config.toml
train_examples = 78125
embed_dim = 256
encoder_norm = "batchnorm"
encoder_activation = "relu"
encoder_kernel_size = 5
encoder_expansion = 4
text_encoder_mlp_ratio = 4
init = "trunc_normal_002"
residual_init = "none"
optimizer = "soap"
learning_rate = 0.0014
beta1 = 0.95
max_steps = 9100
epochs = 29.8
Rows from block 6 of the audio encoder of a small contrastive audio-text model, named by matrix and row number. Rows with one number belong to one channel. Each number is 128 + 32 x the weight over its row's rms, rounded and kept within 0 to 255. All counts start at 0. Numbers have three digits each.
Before each channel's rows are labels from the 100 clips, of 14848, where the channel reaches its highest value: "top examples" is what is common among them; "peak in band" is the frequency band that holds the peak. Only what is clearly more common there than usual is listed. The data: notes from a synthesiser with random patches.
# convs0: expand pointwise conv (encoder.blocks.6.convs.0.weight, 192x48x1x1), inputs 0-47
# convs1: depthwise 5x5 conv (encoder.blocks.6.convs.1.weight, 192x1x5x5, trained with AdamW), a 5x5 kernel
# convs2: project pointwise conv (encoder.blocks.6.convs.2.weight, 48x192x1x1, transposed), outputs 0-47

top examples: bass register; harmonic FM
peak in band: 0 to 250 Hz; 250 to 500 Hz
convs0.35:128128174128072202128128161076128199128128128167128128128128128128089128200104128128128074128128050137160193157128128128128162168128074128128128
convs1.35:119117107091137122111107116121133111116137115151127142124138158235186197153
convs2.35:070128104202167128099153092128128142190142100079091128073128128128128178128169128189128175128128128128128128128158128128088150068107156083189128

top examples: drive; high-pass
peak in band: 4000 to 8000 Hz
convs0.162:071185199158147128128109128173128094128128100072128108099128128128093128104128128118013158128128171195150128128128131178128128128128128128105088
convs1.162:119091092099137123108115101109133185197156114139132164146087090088079084109
convs2.162:128128204191191128128191198128143068128128106075128157082128161188068128128128128128128157128128164169128095128128128128128072128128128128128128

top examples: tremolo; drive; glide
peak in band: 500 to 1000 Hz
convs0.150:093152128179128128182128128128176164128128128191092155128128174082103128077084173164057093128095128128128092093103128089073128157090128136128176
convs1.150:142063176145132136062139139138123082141116124120088140136145144044169129132
convs2.150:128128193128128105128065128128073128128128128127128177128128128128168163128166105061128163198128128128092233107128103084156103128142142128091097

top examples: bass register; filter: no filter; triangle
peak in band: 0 to 250 Hz
convs0.1:093118128128128116205175113085128128128087034103128128128128160181058153089128160128152128128068128147128128138128128157036128117128128128113118
convs1.1:108093107123123134139124138133054070105094090162166185158170164156147141135
convs2.1:209076128128167175128156159087128128128128101091077151101119065073128128157098115147128092128144092131086128147047158117128078128128128128128081

top examples: tremolo; filter wobble; triangle
peak in band: 0 to 250 Hz
convs0.169:215175128080074182128164192128151128128128128023128128128128128128180128128168128128090164081152118128128099128128128153128176101128115128128128
convs1.169:088065098097090096121126069084142088156100085160124138139149131142115122181
convs2.169:191128077128144150128154128169162128143128128128128069168128086172088088128188128170171171105193167128128128128196173128128128124078095128142104

top examples: filter wobble; resonance; square
peak in band: 1000 to 2000 Hz
convs0.123:128128128148151128140058091113128128051128159128128128086201128128128128128128128192128128128075068090040128128126083106170128128128128128128189
convs1.123:155109014187163137136100157124145124123145140094126152153118131151141132161
convs2.123:128128128169111128102180128128128128128128160136102148157082128078151089179065128098179128096197147162213077128160175128170143128103128128128097

top examples: gate
peak in band: 0 to 250 Hz
convs0.62:128111128085128082083092128128128158146116152128128213151073128144128128102128076128074128056100128128195191101128170168128128175128089128134128
convs1.62:095046079098104125127124126114169144129147111159179173155134173167140122095
convs2.62:128099128128128106082128128128128128128117114177106128128128128128032007112128128128128174172128128116128088128128128128076146103184128101056128

top examples: swell
peak in band: 500 to 1000 Hz; 0 to 250 Hz
convs0.46:128128128169128113096054128128088128128046185228128165128128128095128128164128152128128190128128128164109200091128128100128128128128171128128145
convs1.46:097109142137115113131113134129103135083112152077134033091151091146065136149
convs2.46:159185172128128180128128159128128192128159128128128128087072074128061125182128128197177128103128204128128128128128128128128128086076128128128094

top examples: swell
peak in band: 500 to 1000 Hz
convs0.176:128128128128128093207168200128194130183128163109128128128090192128128128128128128194084128128083140128168128082128152146174084092092128106128143
convs1.176:151137113102132122181093078114178179074100101144149104067120130106145093101
convs2.176:128055158128128128082128128128128128128128081128068128128150128198054094046189146128128088128128184128175128128133128128165070128128128128128104

top examples: glide; vibrato; triangle; square
peak in band: 1000 to 2000 Hz
convs0.187:128128066169128167128155067155158190128128128128128128070092128076154128102128128128059185128128170116128074128086149092128065160128128128100089
convs1.187:151150153216188090154133160151114114134143150127162080138179141135105100131
convs2.187:089128138128128128041128128128092105128117128167128105128128128106120162128152128128128128176128063191027087152128128070099176106128128183101128

top examples: vibrato; drive
peak in band: 1000 to 2000 Hz
convs0.144:128081128128128128177128128128128053128128103141115128128128128115128187128128102128128169155128128128084108100158197128062079128149233128188106
convs1.144:150127114100155141160183124173168205179124160148143123135173096097096126110
convs2.144:128154128192128082029191128081128189183128168128128128128128079128128172103128190092128128121128128128128098128128094087171100128116139162128128

top examples: filter wobble; resonance; detuned saws
peak in band: 500 to 1000 Hz
convs0.32:084128104184104170128099128128178128128128106187184107128137128100128165128090128134128209128128145102176128197075128091154128115064177128148128
convs1.32:170097127067124156060076105062124093128101131118088084112125122116128138140
convs2.32:128128128223128128128128128142128128128128128128209128128144128203236128023128128088128124128128128128128128128128128174128128128152128103128128

top examples: square; triangle; pitch class: C#
peak in band: 0 to 250 Hz
convs0.165:128158084078078128128051128170076128135128128201128128190074128128128160160128128128128128128128128128128128201104128154089089128077128167074128
convs1.165:134118142126136115107103090114183162153169143163143173156163103083068093077
convs2.165:128153128128128128128128128085166137128128132128080128148172128062104128145128083198161071071128128128053078081073095107128097086154156168128128

top examples: swell
peak in band: 500 to 1000 Hz
convs0.69:128128129128180088162128128128146116095159108096173128128128179128173094128083050128085073128027104075172128128128141101128104128157128113128157
convs1.69:087088153183117120113136160092120114153164113092113198189110090102139156129
convs2.69:128131128138090089081128181077128171164090147128095128128128221111128128162164178128108095128128117141157152149082107145094108199075128155128086

top examples: square; inharmonic FM
peak in band: 4000 to 8000 Hz
convs0.96:128078128128128128128168128128097128128128163128087092128154075128164128006183095128128095107128128128058163143155155069128128128128125128069128
convs1.96:137128131117138147146155148154125129130129105090101094103115083081070050062
convs2.96:203128128107128201128128128128214098191141128128119087128128175128128109097128097094128152165128128128128157128167075128128128182066100119092173

top examples: harmonic FM
peak in band: 1000 to 2000 Hz
convs0.39:128128128128128128128058128074105059075062107128128128058128171128128128086128128033085109128128063128128128183128128128128128128102153128128128
convs1.39:174208175187180151130153112123127114109120130118135119115117088077108090118
convs2.39:105128161128065128128176090040128082128151128128106128128128128128128128172128128070186128068209128128128128128128170128124128200128128073128142

top examples: swell; triangle
peak in band: 0 to 250 Hz
convs0.142:128128128164128204152162162128158091171163174128082156185084128128128090128085067161128128128128128128060128128128128128189177098128128176118166
convs1.142:098115158073117104117144108108150165186084122148150165095132181162178088115
convs2.142:146182197167128181171128128128163128145128128128175095128128128090161177104196128162076059048085128093128152105128128128128128128155128113128128

top examples: inharmonic FM
peak in band: 0 to 250 Hz
convs0.3:168096128053223112167128113163128097101128091178099128128190128128128128128128169128183083128128129128128128187108128186128106104128128169170128
convs1.3:093114148089121117093148161152123089110141099103140157131125126183190186191
convs2.3:128128128128128017128128128128108153065172128128177113128155128169128128128128175128088086128128098128128128165069128171112128083184184128186128

top examples: inharmonic FM
peak in band: 500 to 1000 Hz
convs0.61:128128128128128128128128128153128128106128067128128156128071128128128192061055073128128182211128128171128128128185128188128128128103128193128128
convs1.61:144136135152168104077099142087089108070076145093132097130138158174126171169
convs2.61:089179128128038043128128109128128128187184128128128104128128128128138128128106128102150128128164128128095122128128062083128090128189128128205111

top examples: vibrato; square; triangle
peak in band: 0 to 250 Hz
convs0.115:128179128128038100128106155128111160147170097128128128095128128075096128093183128231128128108157167069128128112128071128128128128077128128128128
convs1.115:086091089053081146123108132133121115100147142145159140178170162126158178155
convs2.115:139128100081073154128128128079181128128128191127128128175128128180082194067128128156128086128123068128141128066128059093169128128128143119128126

top examples: inharmonic FM; harmonic FM
peak in band: 0 to 250 Hz; 500 to 1000 Hz
convs0.109:128105151128128128160084128069181184166128128095148104128128144153022191128072128166153118181141128105128128128128128128128104063162167128128128
convs1.109:076080061090082111135098119105115117107132113105109108133112147184170174156
convs2.109:088147128178128128128128128128128182128128128106176128174128128088128160118128169128194092128128134094128128128145011128128183098128152074194128

top examples: bass register; no filter; pitch class: G#
peak in band: 4000 to 8000 Hz
convs0.17:128063158128073150128128128128160128143128108161128128194128128128128128165128183094167128202176128180128086194128147128128128141058143128128192
convs1.17:113127154147130135140192153156068101097094105125102093082084124110100060140
convs2.17:128103128088104179128128166128082085128128128206128128194161128128117074128154128072186128099128128043128107165128128087156128128093128165128168

top examples: triangle; notch; bass register
peak in band: 250 to 500 Hz
convs0.108:168195128112128182128128138128194128089128128128128170128128095197159128128128128149128128128093128128210062128156055128128128128128128066173105
convs1.108:170167189153179152120139146106141114129123080117129094118110096089079067102
convs2.108:128128128088128128049152114128148128116128160128128087076088128128128065128082128103128128128207119128128094128058108078067165097128128088091081

top examples: harmonic FM
peak in band: 1000 to 2000 Hz
convs0.104:128128135093128167128128167096107097053089128128105128128128128174194128052128128128101145183086175202128119128092092127099138128128110128061103
convs1.104:164182167194219110098095116145136113140124124137161145106123146129109101105
convs2.104:068128166122094128170226077128171128128128154128128128128164128092099128077172128083157092067128128164128128096128128081128188111169128128154128

top examples: pluck
peak in band: 500 to 1000 Hz
convs0.101:128106067104128168165128080108178128147128092135183128128128068128138089066050084063128128139097095162114092116128148153128090128128092127093111
convs1.101:102137124138120114180154135096130175181115083180187164119088109115109111078
convs2.101:161161065128052128128128159128122098128086128114181128097128128128094128128099167094128089086096192166089175128128102128128185060094096104128128

top examples: pluck; triangle
peak in band: 1000 to 2000 Hz
convs0.190:039128128128128128128101128128128047153128128154190044128128079128128128163128128097087088128140107128128149146108128106121177074128059165128128
convs1.190:097112181170094111092181128102107082168102096096107109098107094099095158105
convs2.190:128177128128128072103128167111128128128183128169084080114071128150128117106128128095073128128236091128109128128128143128128128128162128185198154

top examples: drive
peak in band: 4000 to 8000 Hz
convs0.134:090128176128128218128157128059080091148144128128128128097128128128096128128128128066080128128091128077128180171128128128045128128173148128096152
convs1.134:066093116091130126141130136145116131094112109160176162165165076091111092067
convs2.134:128128147109128173077149104104128128091152128096102128175128082117097066128112105062128128146128128048113065223120128128128128098087088128128128

top examples: glide; triangle; square
peak in band: 500 to 1000 Hz; 1000 to 2000 Hz
convs0.154:105181128128190128083195086159157128062128095086128176069155101122128153128128128128081096128087128128128150099128166128174128176128128064128154
convs1.154:100093101135133088120122141117091104126164136096160206182113163163179095128
convs2.154:212171128128052180128128098128176184128128128163128071128128144127086128075128128128128128128078066128128156183094128174128128128081128128128106

top examples: triangle; square
peak in band: 1000 to 2000 Hz
convs0.174:128128078128103128183183106087128078097128128153128128140128128072128116128156077157077075128128056143094128128128174043077090155128128128128128
convs1.174:065083066072099100107107112120142130124146136144148163175146159171127146166
convs2.174:163159128071082113156088081090168128100128083128150138148128128190102128074073128128174165151128162087159098152073100128128128084111128193128128

top examples: pad
peak in band: 500 to 1000 Hz
convs0.191:128128128128128165128128166095128064174128082213194101128128128143214128111128128215081155192128128083128128128128128128128128128128128128128128
convs1.191:042063057093119117146118153142112114115143148095098092143132118153117129154
convs2.191:167128128160155128095081128087128100128167128143160081128036049128154111168110128128128161157165128094177128172128128082128076128128154164084128

top examples: pluck
peak in band: 0 to 250 Hz
convs0.185:074128128128128073144128128128128154128128128128128160128154128159128098200128128128128128218128128174109076128128128128059179128066041164128149
convs1.185:123060127115116098059115129118085103174158130097147133149101088092117126067
convs2.185:105128095172083112128112180186128128128102128203128128101164162128128087156166089152078096164128160085128128072161076180128128173128128098164128

top examples: square; triangle
peak in band: 0 to 250 Hz
convs0.107:193128106113128128128128128202101128146180128128128128128095128013128128072128062128055121128171128128128128128128128128128128124147101097190128
convs1.107:114115116107126134120129135128106107111113112114131170148136165177206221171
convs2.107:128097128180128097128069128182128200128168150164097085128093078128128100128128071169128128128128175128106128176192108128128128056142177128128128

top examples: bass register; square; oscillator: triangle
peak in band: 0 to 250 Hz
convs0.90:143144083128163166160089052128128168075165128104089128128128103178069128128174128128128136081128128128128190178128212103077128128128128128128128
convs1.90:068090087082083144087085119082148120129121142133173141158135115153105154181
convs2.90:207084128072171128128128115166182152095128157128128128163128128212128128128074154128128116061128128128076147128107128128062182106128128163128128

top examples: glide; resonance
peak in band: 0 to 250 Hz
convs0.51:146128128128128165183128128184180128128128128128105128128128070198167128078161201128081128175128128128160128128128166128070077128128098177070128
convs1.51:099077069113131102121156120104110152148131100150154209138129136156161194123
convs2.51:215128128202151128175128128137128087068035128128128128128171128160128128128076128128096128128128137101128170128128089126088179109089128128078128

top examples: noise; filter closing; resonance
peak in band: 0 to 250 Hz
convs0.189:128128208128128128128113128090120182128137128098128075128128207128128159128112214128149153128173128152166128196052086128128128149128128170128128
convs1.189:072084071092108086085111101079123121109135112125125123120152153165160178168
convs2.189:207128128143094128128128110128128189128128157128190128211128152128108179128167160128160128128047091128069083136128128128090116174121091128128128

top examples: saw; pitch class: F
peak in band: 0 to 250 Hz
convs0.141:093128098128128128100084128128100083128168237137094128140223168165128128128128128078090100106077128128128128139176128128070141128128128159128128
convs1.141:082095103097103097104101100106114109084103090133135142151135158174186184169
convs2.141:083087105120149128097194175093128110128128186128164103128128112128084153112173085090041213128164128128128143146091166128128128113128128128128084

top examples: pad; filter wobble
peak in band: 500 to 1000 Hz
convs0.97:173128149128128128177128128128128128161172064051128066090128128128128128173085128128138178178128128128128128186220128140128128085171161112128128
convs1.97:105152126061062146143159067108131121145099102108144116089080093152152137094
convs2.97:128128178128128128128128201128128128073106064128128198128213172128128128128128128178128128128171128128204128160128128057128128128128082105099128

top examples: gate; notch; triangle
peak in band: 2000 to 4000 Hz
convs0.48:128128173085082090128128107128151128128160128128128128060159150128208079128156118128083107076162103128049166128128099128128128128095152128082197
convs1.48:171203206148124152161173117102125116133123121094080109117115095103112107113
convs2.48:128128128128164037093142093078128128128182069145128128110128181128056097128164128128105128128128158091066128128039117085128128128128128099128128

top examples: bass register; low-pass
peak in band: 250 to 500 Hz; 500 to 1000 Hz
convs0.114:128128196128128128164177128128128128128102128110128128128158128166128109204128180071163128128128128107128128055128160128128128166214082153063167
convs1.114:131093065124138118090094110127104102111123120148179155133131139209199142135
convs2.114:076128174093216166086128128173128094140099105098051161107162128128100128174191128151128128128072128161093137128128128128128128112098171082128122

top examples: square; triangle
peak in band: 1000 to 2000 Hz; 500 to 1000 Hz
convs0.149:128174096128072056158128080063177128154175128128128128183128135088075128083128128156105128128167128125076184128086086128128128128160084128128150
convs1.149:103086071107105138137083093136120171143106159068123159088075155123164156139
convs2.149:094116128088128128100066037128157128128128141128152128161128128128128164128128128060089058128098128109128172197143090090128192123128128128183128

top examples: bass register; notch
peak in band: 0 to 250 Hz
convs0.73:128128128183091103128097128199128128165128178128155128151157128082128128128128128128100070128146128128000099158143128179128137128171178128128128
convs1.73:091095072084070113104099099111117123142100121161140160144153108075072105099
convs2.73:128156091080128128156128128128111086128128107128128194128128154128148186142081064191174138128128128128157128128211159128147128128057128094059128

top examples: glide; filter opening; notch
peak in band: 500 to 1000 Hz
convs0.18:128128179128128079128166068128138170128152128102070109196128128101128099128120188128078128128173071128128128128114168182163128059147128148183128
convs1.18:124132136115099098097135150146209132086097092126183185122115067106132141145
convs2.18:128128128185128188128048152128139208107128128128128074068070144128109128128102128164096120128144128128128128155095096176150128128128207079111128

top examples: echo; swell; harmonic FM
peak in band: 500 to 1000 Hz
convs0.53:093105049128128119128128105128128071192128144175128060128128128122128128117128128180128128128128209128128195128128128066128128106128128183128197
convs1.53:153130177075136137155135096129143110115108147185154115102095194188127076126
convs2.53:086128194128096178185128128128128128128128128128202201128226169128128110128160128173062128128112128107128128158128128159128081096128148128128128

top examples: triangle; notch
peak in band: 0 to 250 Hz
convs0.70:128175128183153128128128128049128139096107106088128172192138128144078128149128128155056118128128128151176103110128069128188143078164180128149128
convs1.70:091070072058111090087124118125125158166139168078135150119127109104120128092
convs2.70:109086089092128095111128068079100128136128128163128168163128128170093128128088117128062167128128208187164128128095128128128128092192128105075109

top examples: harmonic FM
peak in band: 0 to 250 Hz
convs0.147:128107128128128073128162128157082126128172148192128128108185128161128128183188118128128128128128128128128076128171128128017128096075183128128128
convs1.147:095105098103115098116108105100126135117118115122190211140159152164193160134
convs2.147:070128153162147142128198128077128128128128128098179128180224103128128151045128128128128128128153128128128167128102160128062174128093116137128102

top examples: gate
peak in band: 500 to 1000 Hz; 1000 to 2000 Hz
convs0.138:154128128105099116128089151093020128159067097083151128173076128152176174156130108068128159095128096128128128128093156104173113128147105128128106
convs1.138:155127104182155109084105177140110131123182148102109142190135114143137205137
convs2.138:121088128188081106128113128128116085188088115170057128128142085128174128148095151128128146128082107128128196049108128128180128128069128128150128

top examples: echo; drive; swell
peak in band: 500 to 1000 Hz; 1000 to 2000 Hz
convs0.166:128084106128210128128128104128128128128038150151128128128094145144193079162128128128077128128174128170128128128042128128173128128169128155078128
convs1.166:145108091101077140106079073084131091105088097129114118116107149060099099133
convs2.166:128128045128128109116151128072075128128105168128170160171163128128202204128128128128128128155128128142088163148128105085128128128128128069128206

top examples: filter wobble; resonance; triangle
peak in band: 1000 to 2000 Hz; 500 to 1000 Hz
convs0.188:178128073128128128079128082128128153130148075080128128078216092128128128145128152128081210095128156067153174128128128128099159128128163128128128
convs1.188:139182117153156118160153115111132149186143102153114133126082106078039128109
convs2.188:183145170149128104128128128021058128167128128088156128165128128170128128161128154128128162128143183128117121171085128162187128088165149128128091

top examples: saw
peak in band: 0 to 250 Hz
convs0.167:154101076128199174128087155128128094157180128128128187128128101128160128155128128128128128128093091091128128154098110168077128114072078207128180
convs1.167:114113097093096108097135106098107106117106105167192181159179121137176174151
convs2.167:105128174128128128178159128128128074164128128175128128169135128022128123175152066128166128095128143128128128194060128132128182128128128128128079

top examples: filter wobble; high-pass
peak in band: 0 to 250 Hz
convs0.78:128161128105128128091128180076128126128138081076128193181128080128169128128082149128076152128128128080128090064128128128161128096128055159094089
convs1.78:121067089136078163110132199138156141086124167087124106107123097178108116126
convs2.78:128086100128161128093073174128128128086128128089128056128128161092128128128128128150076097185100128205097195128105128128128149168166184159100128

top examples: swell; triangle; square
peak in band: 1000 to 2000 Hz
convs0.113:128167160174090080085128128088128128128099128043128197180066110172128128091116165144130128112145177182128099128128128128154081128128104128128079
convs1.113:080139122186203059114105098135105129132128153106135117090082149150150111103
convs2.113:128128128088115128128128128128128128128169128128187128128171128073186101128198128128079128094128177087128128128128198128085128222123064128128163

top examples: triangle; square
peak in band: 500 to 1000 Hz; 250 to 500 Hz
convs0.117:128192153211128128128114128157128128110128185088128128112145128086143128128074165128071105128078083128128128128151143130195068128128100085189161
convs1.117:113100106075091118085076107104120112107100128151158147158162128119185184176
convs2.117:128128100128128111128128035086128128214164128092128094182128110128115194058128128128128139052152128149128128128053128128128093128128128128128128

top examples: square; pitch class: G; triangle
peak in band: 500 to 1000 Hz
convs0.129:171128128073078128105128128167084098128128128168128090154167128128128157128128091224173128103148177128112165154191159172071141128128093128128096
convs1.129:098078059106076171144122161112139163130156108148102135123126124093055110114
convs2.129:168128128039128128128157185181128112061128132128070128164128159128128128128128128128128113071177079128058128128128128107168128128128186173128085

top examples: glide; vibrato; triangle; square
peak in band: 1000 to 2000 Hz; 500 to 1000 Hz
convs0.25:158170173051128128085110128075128128128128128128128128115175128128128128070164172128083128176128164128128056128128212128174168128128135181128128
convs1.25:101125123122109109144122138109134181141078080200190165089087124101158110122
convs2.25:128128128181195128128128128128128128196128153205078128165128128128128128173172181154185154128128128062128128128158128143128084201128128076128128

top examples: tremolo; triangle; echo; notch
peak in band: 500 to 1000 Hz; 1000 to 2000 Hz
convs0.180:128128152128128182128143100128154128194097193144128128128128128055078128128128128128128226138107065110180094184128128128128128069117152127158128
convs1.180:156130167105152162111166134159115096120136165064102074096138091109078082152
convs2.180:128128128128108128056128128042174141078171128183128110180104165128170128128128128128128128128128128104177054128128128128066128063128072128128128

top examples: noise
peak in band: 0 to 250 Hz
convs0.170:088058138128149128091128128092184063128128188163128128128128128063128128128128171128128082128128161170128128128200113128128165128128059128128195
convs1.170:122144108107120101099141122098169132094125131150177098106140154211060170154
convs2.170:128167121066128097140155163128128173128159128086128128128128128095097128152093128097186214093159072086128128195165128173102169091143128107128098

top examples: vibrato; triangle
peak in band: 1000 to 2000 Hz; 500 to 1000 Hz
convs0.15:090166169128096164067151076104070143177128092128167128128175128128189152128128128128122128128128186128147091128128128130128128230109128085169128
convs1.15:119073083059097148101143092082126143144147079164127171118117099090150123106
convs2.15:128128128128168128105128071150128128193128105107128128120196128165159184128128128124111128186128167128163026128128111175128081163128093156178155

top examples: pitch class: D#; harmonic FM
peak in band: 0 to 250 Hz
convs0.182:153142139128200106128191150128165128128084060128158128128093104128128065128128123064128128128085219128191128128128161128176140128146166128128128
convs1.182:114110128107114139131159190134090058105096053121095116098104084121136128093
convs2.182:076128128128127169128128180128111128163128128159075128128164112172172128189068128063128128128042056062128128177128128128114128128128128128128128

top examples: glide; triangle; square
peak in band: 500 to 1000 Hz
convs0.64:083128128128128128166128035170128128059128143187128164098182211108128103096128128149128065092139128128128090128128097128128128128128128165128072
convs1.64:128118128125128123123134135127134126100118127139149138124129160200233200165
convs2.64:128128128181128202160113118164128157128181128080128099089128128169171128128068128128128128105128185128128139128062197128128082128155183165128177

top examples: gate; triangle
peak in band: 500 to 1000 Hz; 0 to 250 Hz
convs0.137:128128119169128128029090128128128128176110128142204128128091128128108128128139128128092164128175089128091128128183097128128088180185077188117128
convs1.137:121143096128111114143120145126135127128204143132100124210186101074129165162
convs2.137:115128128128128058128122104128128156201128071160128105114128110128128128128164166169097128128128128161128223128098128035168112128128105128195128

top examples: pad; low-pass; triangle
peak in band: 500 to 1000 Hz
convs0.52:128177128046128089128128132128128085128128128128128128161103128128128102128102107128128128128095059128128072073128233128119169067128128128128197
convs1.52:108141109097158110126144132141081115154167130094068164192157123070156176131
convs2.52:128128067090128128128100128128128179128128128128128128053190128128094110128165128081141128179128057128128188128074128128071074173128128163081128

top examples: square; vibrato; pitch class: B; pitch class: A
peak in band: 2000 to 4000 Hz
convs0.14:081094128128128103169128074128128128175181128077128128058128128090128128128167128128128078143074138128142199146128128083128161108196128128121054
convs1.14:188216142175144142146162125117156127113113074120144093139139176165138133133
convs2.14:128128128173128128178128118105128128117128128163128128128145128128128076175156128075155168100128057101110106082084229157174128128128128128211128